A small image captioner, trained from scratch: 32-pixel images, encoder arch mobilenet_v1.
Rows from block 3 of the text decoder of a small image captioner, named by matrix and row number. Rows with one number belong to one neuron. Each number is 128 + 24 x the weight over its row's rms, rounded and kept within 0 to 255. All counts start at 0. Numbers have three digits each. After the name is the row's rms in percent of the matrix's.
Before each neuron's rows are labels from the 100 texts, of 14976, where the neuron reaches its highest value: "tokens" is the input token at the peak. Only what is clearly more common there than usual is listed. The data: close-ups of made-up surfaces with and without defects.
# fc1: MLP up (decoder.blocks.3.mlp.fc1.weight, 1152x192), inputs 144-191
# fc2: MLP down (decoder.blocks.3.mlp.fc2.weight, 192x1152, transposed), outputs 144-191

tokens: "dent"; "scratch"; "spot"; "smear"
fc1.328 269:151162119155144096095138106138163152118135100138132135137158102144103173146152123145136104112089167118132143099108111111116119124122183114123161
fc2.328 177:117107127091151145088146132104123140141119147090118150177156146148119142144133173131154168130121121132172096125188147119120118103132135135102109

tokens: "without"
fc1.547 166:104113109129146148101143125159104141143159114121130119129152109079112119102099128097107090102096137126095135148115123104146097101120127158134128
fc2.547 164:162102130151094082148159144178123151177115155116107144110100138121132139139175129159098145131131133141097131147105079154078073123113131129093105

tokens: "mesh"; "tiles"
fc1.307 087:130151129082107132083157118108165142158125127179129108160138113119071113092139148150113165123131133143134133098097068143114098157117115152147116
fc2.307 090:128104135140124154128107113115097146127158137128100168115153129152154142137108122048105118139116086100101130130134154142112142134144118123075125

tokens: "carpet"; "leather"; "wood"
fc1.395 037:134098108168121143154142140102156096093131120142151145123099142126138107124148100086183082138119154134153111118108145166095142080130127083119138
fc2.395 075:143153100122132159117094116092134144136194128172153135145139090157093105168101161134124132131114173128135086124104115123122095162135137164139118

tokens: "<end>"
fc1.134 070:139117095129106119107174094121166113077171135097082149118143167092153146135085091119125111131113177104086127121095127113127142147159145187128129
fc2.134 084:096135121143152111128117124104097164156113156099099131118126101155122125134112149146152141125149129163148137143138124133096139122150132151166140

tokens: "woven"
fc1.717 234:177112105110118114086128117101162138110125109121138089149142127174136129168130179127127132136110123117136083146089127139145092118122133128138169
fc2.717 180:122107106087124114089082104090132122107121155161153111118182118137139089111054128111127128136090142141155128134130161125135160108138163133150093

tokens: "metal"; "wood"; "leather"; "carpet"
fc1.541 077:115139135135117117119164097146107125153193092134110128139150157139103168136115157123155105174123175099143136074134139096142104129114104140114081
fc2.541 092:148145134118124103142125164086098146159121114101158118113132099092124123145136151130099123113169107169124104120130166151117148119175144150119128

tokens: "<end>"
fc1.765 128:114138104137127106107122136116085093113124148144122135140161095151112115118172131109122127113129068127147126139168175153139166148156140133138124
fc2.765 087:116122156078124131142123098141097105117117129103107148111150104151115165125106109127119124129123135149174137153164126109113114147116110114108173

tokens: "a"
fc1.703 170:163118148148085149128128139161103088161120133112091107144138115149136171098165120118132127098128127116140146096144131088116136068108143128140132
fc2.703 110:126095130110098152105129120144104098105119113129134138126140152100136182141140137164131145139159100157111104137106106157150125127080120108150159

tokens: "brushed"
fc1.271 080:129134113099123142092098102125109120136113100118121113131107127141122150136140107122121111153147144112063168098109126116138129143133120134144134
fc2.271 092:140159126173144095129113098157112135188122144116155173122133087127137145140119134143132134143108102119098129137125129079171144073050126130162139

tokens: "brushed"
fc1.130 094:083162112140150144173113124085112136126104091143122097129151149132132140127121092150161132121129106069110156136124129123122168132133121135166158
fc2.130 110:104134135135154122111100099103099126089134111138143122088135126119163102113144126146092118131144078087123112127193182147128143139091135109147145

tokens: "without"
fc1.754 047:115101136127136125129164100147173141139159109159122112119131161140148122068140077128104120145095126092113094144108119100137129111103156155145105
fc2.754 079:129130119114101150134105132141182121083129114111107123199104107117093167152180113142073141122088139143092149099135157110140160138105103122119132

tokens: "cloth"; "metal"
fc1.695 292:156101108146131050105101109141105156138128149150116105163145135077103151122122095100128107136141160095148090146120102127055136183146117153113114
fc2.695 206:162098129149123139126092093112123094148142134094107152135107177117154088159116139108145118116127110092169153094148121104156129126139136104146153

tokens: "leather"; "metal"; "cloth"
fc1.413 075:140143134151121116100138132073110121116148131179119098171148139163131116110112138125098132117102179146109080145128097132126156161120137139121146
fc2.413 086:098117115135121127108192136173135137155136139101139067164117159156165126130154092105170106144120096117093144101101104168136145098138084117111139

tokens: "with"
fc1.628 056:174111138159173115093134109127120145147107110150086112160145101098149124151134103121108121128127130166173102103164092150089148120188161139136107
fc2.628 088:111134117130120090102110113161117148145100140148131147107149115129112113128149132124142108148119149097117147119144155115136104126057129142137110

tokens: "traces"; "wood"; "carpet"; "leather"
fc1.57 071:153127133151124150149081121147164078116145144109117134112134121110135151075125152065145094121088139106105146093143174097153153118111115098140136
fc2.57 086:163106122109177141099136134081182142087140094158152108134146150108120107103159103161084129108123179130126142150102128158151098142153153147099110

tokens: "bright"
fc1.647 189:134152112149160172120121134092150130074133095134167145140144107103092126147095156118113136106109142098175159143169129101130129102151143180164164
fc2.647 146:135124122140185161130112142087154174107149113160156136157121116106091092146109152183110136124095167134195159135157114109095138119145167138129158

tokens: "metal"; "cloth"; "carpet"; "stone"
fc1.632 181:120125155141100098150136123109119122152149123130109159077122117113122126094143123117150116150105138130141096094114150123107142112138134133112137
fc2.632 120:127121095125121162104088148117132093111157164179155128142137137124102143162107140131114101137119128133130128185141090135149131114186090148200095

tokens: "<end>"; "bright"
fc1.161 119:147142133142151132149088147087153118146163139099154146132138153084082133130091155147107124120107125110161143122142124107146133149115194134153150
fc2.161 091:155134115140154166147092121101097147114092109176134123161120146151107088172125158150123131145110112096164163155129130109106116131169142164161116

tokens: "brushed"
fc1.265 018:131192109135162102095114125088110151158135104108107121118098102115134198135160122115127122120161117095074145093114163125110165106164105147164128
fc2.265 070:150129122200112176175124084195115120130137130139101167129112091134154147126112114106083140187137123081145148118092155123066126095081132174118129

tokens: "crack"; "scratch"; "spot"
fc1.246 184:139132110156135108084135133126159124132145145140135155174130160128141130141150133124153109125106169121109124132127121081100097132117160100118161
fc2.246 143:139138113131104140077106148111174135073159101116117143152159084119085116112134155126135143092120177117131108146152117125124084085101138111132112

tokens: "tiles"; "stone"; "metal"
fc1.56 126:109164102134145111143142145125123109116114177106125156134140109161161133121160124132091081142134145143125097139177151144160140193133133123134093
fc2.56 098:115044136119130147127141138120118120149167111122125097156150143150136163115123099124146114127094127129179148115149125137120107126129113165161118

tokens: "a"
fc1.700 148:133107112128148099139154130121086122129130139152122102121156156065131088131109117175123161149150120151128131112113076137116120167095160128146116
fc2.700 107:159164147144109132129104158115165127123140144101090156106124099161117150120157133163111113129118096130056110112102104155148121095150086129116155

tokens: "without"
fc1.397 108:117098165140144140150119138101103140084167129142081131142149111118115089074114142130132110114115093126093116130148134146114131126127123134101096
fc2.397 119:092112125152089175159147132133118113144119113154134105123103102126081158151159122126119138136132105145108109131084118129106075143111119162149156

tokens: "cloth"; "carpet"; "metal"; "wood"
fc1.553 054:093116123179140144124110145157136131139142122160158157122115102080103118143147134143120136141117145090143150120104138128104164075163149089105105
fc2.553 080:121171174109166146154077138151131097138112126135119107125132132113111115113142101127133165096137077120132113158123139119151133137139104132128107

tokens: "crack"; "stain"
fc1.116 062:127149151152144091095143134130166123145142116173152114125149126167142143104183135122120111146133168148152161128120143123108117114141116116083145
fc2.116 092:118150119122119081107125165143139136125168125099060137129089115166115114101110147165127136095111107101084114084122097114106137130122159140146101

tokens: "leather"; "carpet"
fc1.146 072:118081122157145120145104172110160109096144115135100131156154151123131139079132100120124108120115161142161176135146175146076122133160117108112140
fc2.146 083:152127161108108132148105102152117143191127153113112123122081137110155103124118118121106144103179106116111119091116105168102111131148176121126062

tokens: "with"
fc1.531 104:130115158134124140101142132131156137108122093093103107147109162156141114110079066150121101121141127140146129120176110183085148133154140103141086
fc2.531 100:126161131132133131123115116109109117110118147159124132066174146136100160129166122104192101142117120088095129173167127112140124113093135166148162

tokens: "a"
fc1.470 136:137168109139173151133153143143103130143133116150150080145114103178156088074160085153161101139125120136133119119145134140116118126167079166132114
fc2.470 105:132079100099117121154132143153140114135133134157111146128160189114102195127123127133150150160148152126111086135140089172111149123170101101109118

tokens: "a"
fc1.506 054:156114127176171135103124128146084137165113123125124117130167154084113136164111136120131081145121112119141169123161135123112105143110183161124112
fc2.506 084:095126112103151148144171140140110156156133097115149126110147107121109142129117161105146152141120129164090110102150101105132123097128111106171128

tokens: "mesh"; "tiles"; "cloth"
fc1.498 179:125158132105139127105096140140095157114167140116078156133101125103109139119135113125076147104147114132093141155147128143113155156127126123112117
fc2.498 123:124134107150141128110141160112147121082161122124132114158089095143111136100168167102148144145080125072129172107121171120092124132089132099114131

tokens: "stain"
fc1.727 035:108135096113115124122136123131136127133166145191112073131136122155097169143091120107140143157141151113159138136088112140095090129109140134119141
fc2.727 083:127089156141135125129095144106082113153151098116126113148173136126143133147142154139135184109096106125111086112148161136125138138122158118109121

tokens: "carpet"; "cloth"; "wood"; "leather"
fc1.301 284:117088151194106122156133157135146110131183136160107125132132111107137144134159117094131084151109162084149151103136142158109153070140125106120136
fc2.301 176:082151107075165141149146121137158120095109116100167102147112108120094138121104145113140145139136132137069137160113149143117107135153071119168109

tokens: "brushed"
fc1.457 030:105163137128151120105167097094124137140142106137140133091126097145113145162125122082165108140146112090095135135122144146098125112107170107132112
fc2.457 080:092128102118098134133099136128128121121174148104145144111141119106119111115106123089090136124063144111133107116153111122064157112121118129120138

tokens: "woven"; "<end>"
fc1.710 105:117127138161140116111134103097164137137111127116137115131141166153133103149180167119113154132123163132147133122157145109080128104106140129089101
fc2.710 134:130119112119084177103108091089104134110126135164087166140095153146147162130099125194107152143121088112161115099139109165128093140144152163107154

tokens: "mesh"; "tiles"; "traces"
fc1.618 111:136181136144112093150126111122115123136149128126094126115119115091125094083159144142114124160131153124088131132116076117142111159150101133131076
fc2.618 090:148074126141097181148149109146132128149136102133094143139157122127145108132163132113128138169118120150115154144137144105132153087088142143073115

tokens: "<end>"
fc1.696 080:118176120149156124172162114106162155120089123122114158117106068128113119146081163156138161140112149116126137144115104128121152135106146109113163
fc2.696 094:138103136146114134179155127124132109167099083133142134134168152110134138144111161129129150152128180121084111128119161113101136140120139135102109

tokens: "bright"
fc1.309 056:102095143115170151141108119107151123136160103194129121108160128174132104118083110142162121108130108126071139113087088178153143101152137169147147
fc2.309 076:125134107180139116167138145061134145112133137107136129110122139125135163102142111085110121133105124169147135099145106129148113149123138145129150

tokens: "with"
fc1.14 105:180124139128118109188135105095127105127142123132089124102124189124123131124106073137151124113135131104145153147107164141087108123118142124091122
fc2.14 098:161144153172128160130145098127135106134094141165118099131101104129147127094155127111146134141162122162127158109175141112150140165152138109125117

tokens: "wire"
fc1.493 066:147099081092087101097128118157142119128101122126135104179127165128153154115085088133133118110127127099131134110150143135175122144134125168104160
fc2.493 085:104133127131111135124119157145081126114074114179122081149124129131119097110102108157107107083152130144102117133125142120130142161151150143099098

tokens: "smear"
fc1.53 042:125135126142121094096137138136137150144146124099164167139107118131155154187127148174147132108137152083095118120087132101146112106105176141120137
fc2.53 085:100134167177117187110134093119143090101144088140093141115150106123111127104124162105175108127187132117143184123145143135110135074108116144178136

tokens: "tiles"; "mesh"
fc1.599 160:157118145144134149111112145145138154119086087114127153133156122094153123124147135069108069134128146113147118121099132118084078113127137189118099
fc2.599 108:087122137122120139157113124108136127133173103108136092158082132182152140098082131128123135105111120177133116134141109132133144103138138135112139

tokens: "<end>"
fc1.636 160:133125133101147102130167109131132139123119131156150132137106118137122120112169132110106166142103137134129123140159164122081135063137143135092161
fc2.636 111:110156136139075115111101165108139113133120127161091125123125098087113112133169168156152133124144166116117093097117097128143147126116130122089160

tokens: "without"
fc1.70 076:096110150155093158157132117127143122125166103165166083097132120146146125079135076113113154138137124105100135131119155101141112102101115132125126
fc2.70 085:127124152104093119174153114124112139135165147119111159116094132115180121113115141108138150104111155158097112130114154106125104138139102147164119

tokens: "metal"; "wood"; "carpet"; "cloth"
fc1.499 095:102095137141138095116134167130142148130138144162122108147165159109148133105149112108151120154078144071149130139161133149104121120145140107106108
fc2.499 088:117112119125177082152103107141150128143113103122173113105131100103112095121095134128108124144140124202086112101124084144094126102149117120140136

tokens: "stone"; "metal"; "cloth"; "tiles"
fc1.749 100:114115112150132077119135151133165125160123168174096107137121124064123139133099097114166133140162172121105109120130149127088147087176077098155109
fc2.749 095:089134142153170130100157119133137158108144116099135137132171128147143169093150096111111091128122115092135164110119148122152080150097143134136070

tokens: "metal"; "tiles"; "stone"; "cloth"
fc1.112 041:097145122132081142118129126158137136133131089161127110128159106105136092132117121133127125147139138066114149088115155081119125136118135148123158
fc2.112 092:149114170128103117150145100116164115117130132128149170104089130174108122109124144131133148103109169141113130128131136129113113115150131129129122

tokens: "scratch"; "crack"; "specks"
fc1.766 119:149151124163118142143151095113128131152147116137121163120132141159143193145209131128140141117124173105139116124104154123087111120117138125099129
fc2.766 111:136146134122112093054101136138118096102105138109138147106156133100067108106137154136130140126125197102152111141139109121129143131143158124136108

tokens: "scratch"; "crack"; "smear"
fc1.521 037:163156140139104118072163150079105156139106151148130139155124151154125097163147143158138131120095168104110137116148132130089082123111107134117149
fc2.521 081:116108138134151116123134128112118112106131173155153123100135125127135139121169103136198104130107131076167128131175139111110056115082154127102080

tokens: "<end>"
fc1.417 064:141122164145121119073093124099174125109110121144114091134119164161096130155173173136132172147090153114163121101163131138125116081123147139129109
fc2.417 100:119106128129165148136112147111159107114163129162141104165125149132121136154163143094133111127169142088106139171154168135095142089132122148135084

tokens: "dent"; "scratch"; "stain"; "spot"
fc1.677 034:150160114154132139085161138084151140122118101147140128153126120148109133154164136154154131115139189138164128099135102129091130116135129089093173
fc2.677 077:103118151150123120126117132136134118162171154177121150079081143099121130098166144112154131134110099110131144140122080111153120135085149140113139

tokens: "smear"; "defects"
fc1.145 037:174154140137130102096108130162143157171151086149096103149171124150123134103148145148135128161148172101129138127147060097134085149142123136101141
fc2.145 076:108084173129144134108141151111131133075137139134130108146112143110109139106145094177095158118123144123141073130158109134114100126138141145164136

tokens: "stain"; "smear"
fc1.204 061:141166136151146108056180130110153126096142094139097166155133112145122173167140148138158138118134171104151131108124104142107117116105125110120125
fc2.204 082:097080139144126142137131092122089125156131129139096151140192096110134124124129152089146154177136131127119143074112101122076144117108179103118134

tokens: "scratch"; "specks"; "defects"; "crack"
fc1.481 152:123151146163129103101137117125113135147167105122110128124164135153088139158175130154159145129104173128111102111128121107102091104098120104100173
fc2.481 144:172125120128121146028123140115156125106129104118132158169144126146156132151131185151166122139092132091141143112123137117139123105096156107125119

tokens: "scratch"; "dent"
fc1.68 069:130141109118118118106120118061149081115149114153110148129108166145106157124131114142132169109137137111106113147118112084117082124146103143113151
fc2.68 086:120125130137143151155123118151143135120123115164117146154102128105122142181152129170079123130119109121090145110125150087150130123138172094086177

tokens: "with"
fc1.153 167:174101148150116128140167083096109123116130138140124112119111108122176151135125109125155129143128101139178139087126137165148120138098165095112143
fc2.153 133:138157160105089115102132152167166147112113137062142111115150136139131117123171100116166159128137114121091133119110128112170090103136141109104150

tokens: "wood"; "carpet"; "cloth"; "metal"
fc1.562 057:127110113160106146110140119136124121099160115174119146142121105112149111124133124111164079117079157106145129082136134156149128113102111121117109
fc2.562 095:162129135148094124170148117145125141162130133092168147135123138136114111150139127112141112103149132147145164137080128095149149157176117102125106

tokens: "metal"; "stone"; "tiles"; "cloth"
fc1.449 120:156127149136145089087103124112158126130128127079127101159122120103129125104135146135121149144132132136118094148089100125096146142117147135122125
fc2.449 103:103149126162150132159112145104147148124128107127157103129121105138170094133151087112061146143114128137122138129176114182145151101162100135112086

tokens: "dent"; "scratch"; "defects"; "smear"
fc1.209 067:116109129170142084088136195129179116126135126120128137139185160135109151111128157097156130161097150104084158104098122132128123164154119101093143
fc2.209 100:131151110119132130128137108168119146142144114164093144129164188086141105146179111130157110124126115154130143133138088135096163089138169153109130

tokens: "woven"
fc1.640 164:145129128106157105109143127105165110123150133124147126153156124138159142119122160088129124176101153135127121174097123138156126109146116137129102
fc2.640 156:118101148100121119115137061126112107128099137163114089154158104153149075143123133145125106155128182150121115149136166107105149085090145129177146

tokens: "tiles"; "cloth"; "mesh"; "stone"
fc1.321 119:162177152150117087125110130113108098154105136120067097178143104144095122138139147154085149120114149163131125123151092086144126126116101172120121
fc2.321 096:113145114146142137146139087124107117132142108152110151144125129142123158111145119113160150132161145130103122125106084122121146162190086135104120

tokens: "defects"
fc1.30 163:146163109121115105081151155120144151113154109143118161142128117148095157146170132136152137138128159096132121140134101120114142117123123092100148
fc2.30 125:118136132169151119131144140126145109158127139127176104136131120149121105140156151157162141140119156146142123077162093122096123109114157077125164

tokens: "woven"
fc1.279 224:151127117110139094102141118083151127136117123134138122131161138163143150159118169084137128135083173134138102166052143156111114146112134139126123
fc2.279 202:105103117093120133127127120116152122139080131157167084130143139130185102116110167127135126160137115164141115137111125152151123082115126138129137

tokens: "bright"
fc1.579 156:135156114150155166122098156073146145092128105139172141149148094102118093152092142152099129104128149124159160134167122104132130130132145165167146
fc2.579 109:140114115154118140137107116117151142101104107110139080180180152089116090166112120138125135102128168132181125139172142104092113127184125141165168

tokens: "brushed"; "<end>"
fc1.629 068:111103116148155134109119109084151111142116153102113137116089159160118123134120128152165152136103118108086171115161153100110137170120120137120125
fc2.629 088:110117119151106111135115102099113113113128148148163112168119166137153094157149088130140132086167163094132143116132151131087135052132083127121128

tokens: "wire"
fc1.23 110:147124086123127143084127103141096112142092137151133123167184170146109140091075104122145108108092114066127098150134139108130099159155137140138151
fc2.23 125:116161115122126161096108127121106090119130114165115123081132150110156121114139121114133118116138107109156149124150154159131154122116117136130098

tokens: "stain"; "crack"
fc1.293 082:135188114149126099062145117126145134145134110150108142145135133176118167147162151149174121125138135111142149101119072127095098123100122117124132
fc2.293 086:121114098140158108112139150111120111136137140151076148117122146142116133126154089185139145107119139108183114121173134105121164147145145130092166

tokens: "wire"
fc1.569 215:132106090132129147132112124208137102138098116157115131153147166158132133077082106144155127077146158136125131128127143121155117134149127178110155
fc2.569 191:119106120102115133105176124129091083104106146164124160133107118147138107124100144100129096108179163131097151141129136121138128167126140089131156

tokens: "defects"; "<end>"
fc1.525 100:121107126140168119110100105128139194158140123124093121103149123170137118116146125113184121154098125117083113138096113149127133141086133106100150
fc2.525 109:096134136101147139131130135153142129174136155124117153133103109130091076131124155113137122150180113160136148138161142078127147108159111133112102

tokens: "<end>"
fc1.61 120:129106111125121129132125090100113126161153140101146138134138127093124114128101112100122121124161168140106139145137133090065116132126120123128109
fc2.61 121:125141163147150120092133136144164130132104092133162102123117153098125134151123104104169126141095142111136147133069177122141138128129134124096084

tokens: "bright"
fc1.159 038:127136091135131096066098138119117140084110120121131142150111133119115147130108174161159149096114162098163148141137096122104161121116138187135145
fc2.159 089:123116139145117148194141153120173119100128160097085170138163099097149070144109102100100123144181104142130160145146106154141108135173114074119140

tokens: "defects"
fc1.276 081:149162116151143112099145111102158143136114130176103156143145137138148189153166135109187116116121176079157123122121121115093084130100143110107187
fc2.276 095:144141101161127112149151178102121144127165152090101190114131115115074120119100137128130127129121171136116125114087098117130151098153145116112083

tokens: "wire"
fc1.172 257:109103093127120138105121129198140077133088146109140144185131144133113169087101112123121116102150151116108135130145128100147106150134132141093157
fc2.172 241:103112120118086118129151091143111107115119108173132136141126097146156116089130156117123114084153163122068111155118157113155147175117157128136127

tokens: "leather"; "traces"
fc1.601 035:105164133137122111122095153141136134144180131129059098149144123182099139116129145137109112097117157154113126132071116093116162128130092166131127
fc2.601 102:097156130093152099104092112093159157119157151113141135138075129145110118116122109142171148156088150134128106120149114121111112121154118096127155

tokens: "hole"; "<end>"; "smear"
fc1.266 165:136137142128135119083176103131142115123138118108127133117131150146103179133136147132171150137114156092150145146104121099131073119113173129111167
fc2.266 126:178149123138138123139115139133130164122134129140133122144156095157071132123146136135125145125153131131156118099144139124110100134140104119164135

tokens: "without"
fc1.540 120:111140122173095120117108118142138131118186121155128115150165117093174135113151136087142125155108103141121140119132118141134144110111113129149099
fc2.540 115:129137113132143085119162127121074111169122133101107119095092099149098154151094138112119115128128126168103097173116136099106144182106136136116128

tokens: "a"
fc1.398 083:150105109143164085133147103132078124163159148147116123142147109144145130109125096129167153126107119125161111099175142099103142103119168137125150
fc2.398 077:136157150175142142115120117100207125117135167112131140140132137127158109095139135065071125139105160130108151113117132090140154103142191125092138

tokens: "hole"; "spot"; "stain"
fc1.655 207:088135104167145152137085123161133126132194100126099157137131155116119120116149107138139100099118138072121173147124105087093105147124111079139145
fc2.655 181:148191137135147083093118085119075152107073111120138081126134138148131136136148116081117105134152119133077157123118148124138182107130157140125152

tokens: "leather"; "wood"; "cloth"; "metal"
fc1.69 057:122134172095158128101140071109099151145136112134138150112164117175125112147119133140119136119077127135134115145130124142118150122146125155108138
fc2.69 087:107119137131110147189129141145106125094114127140088137099127115120125131143117113140127106112170156120157105160111092146133131158157072074142148

tokens: "traces"; "wood"; "carpet"; "leather"
fc1.428 085:102084083139114155109137142160172123111134129166138151133144145062108164146122125088163091151130160103130121108121126162132122074162134089125075
fc2.428 077:122128129111154121169125136110105146168132148140120106166111111158151124115130137132112123161167112149137105127137112140130112104120140135135143

tokens: "mesh"
fc1.495 077:134139184134079086159138138118114100131137145148083138099120112108165103098132163109103149109133098154108120166135125166111165141124130134097137
fc2.495 081:136126067121146131130127114117108148137121132142129175148124161153142109130162093146133113161133157104145144126143169081135089098138147143121135

tokens: "bright"
fc1.712 104:134171117127136148160124141164157099138141134116137094191159142064120123122126114144090135088124162088100152131121140080103099063168109109140135
fc2.712 113:106096104140090185130121130141131149109133166161121131132089091152102124117143124087109104111184120147118135132111157140095132149144115150133112

tokens: "a"
fc1.536 112:097109111146144119187151125116102126124139128146093075104147115116154140157118080161174155132134147071151131127150109181126138079146163108109152
fc2.536 087:149133093141177158128108104127062094165125131145098159127176143087063140115135145132094135122125070099160126106118151083159142130107168111119134

tokens: "circuit"
fc1.468 149:151133145158160146119103108104148109178127166119090124133167111131158118111163116129126161089119167120110132126174095128139133150119114107101126
fc2.468 134:169071141100158168094110146145123097119115145165108174156095139157127150152125090099137099124127145093126127151153138107148135132150112125131128

tokens: "circuit"
fc1.448 090:147136108121175131134132140145162182098158115142112104178161095129159111115173109111092110122088148147140122133112106089099107115116132104083135
fc2.448 106:124115105084155118149131140095131146135126104135153130121108110120152124108099131123180174099088124145153125126114096156115113124109125152143119

tokens: "without"
fc1.610 083:162109143154159127095150143106140164132128098154135101127107132152147110101162122126119162108050106082112109148137160083131131091128143125081109
fc2.610 103:172124127202142138146116113131141130130132127119152084165152114116125119127124115109106144099132140173088129149144165152102126114115123120079135

tokens: "brushed"
fc1.435 049:113152107175102135147083098128102107124103068136119123139150135081128181127124133108128112101143117092111188113125186152132142131146109138126143
fc2.435 078:123157137158141105109109140086157136142118148150145156115094117157134146136150101166108124128106079113117144177114147093126114098110164150140146

tokens: "mesh"; "leather"; "tiles"
fc1.393 351:054105123120138092115130148120103135134140161144115117125126121112130119106130116108140134162130143096126124104133129130105095161127076137168123
fc2.393 187:142154121124105136133145098149161160149084142106170111150131151113088119157099096092149134129125162162095104159083133138130097134165115146153120

tokens: "smear"; "dent"; "spot"; "scratch"
fc1.173 070:183146109119121140103146111122147136122130099169143160155131101134103141148118170166173134139124174103120152143109101104069106157100129100104152
fc2.173 096:127108106136168117101124129150087157126099088136163117140151113123123144134124165146082136118122160115161107143138105126074096151093134126131135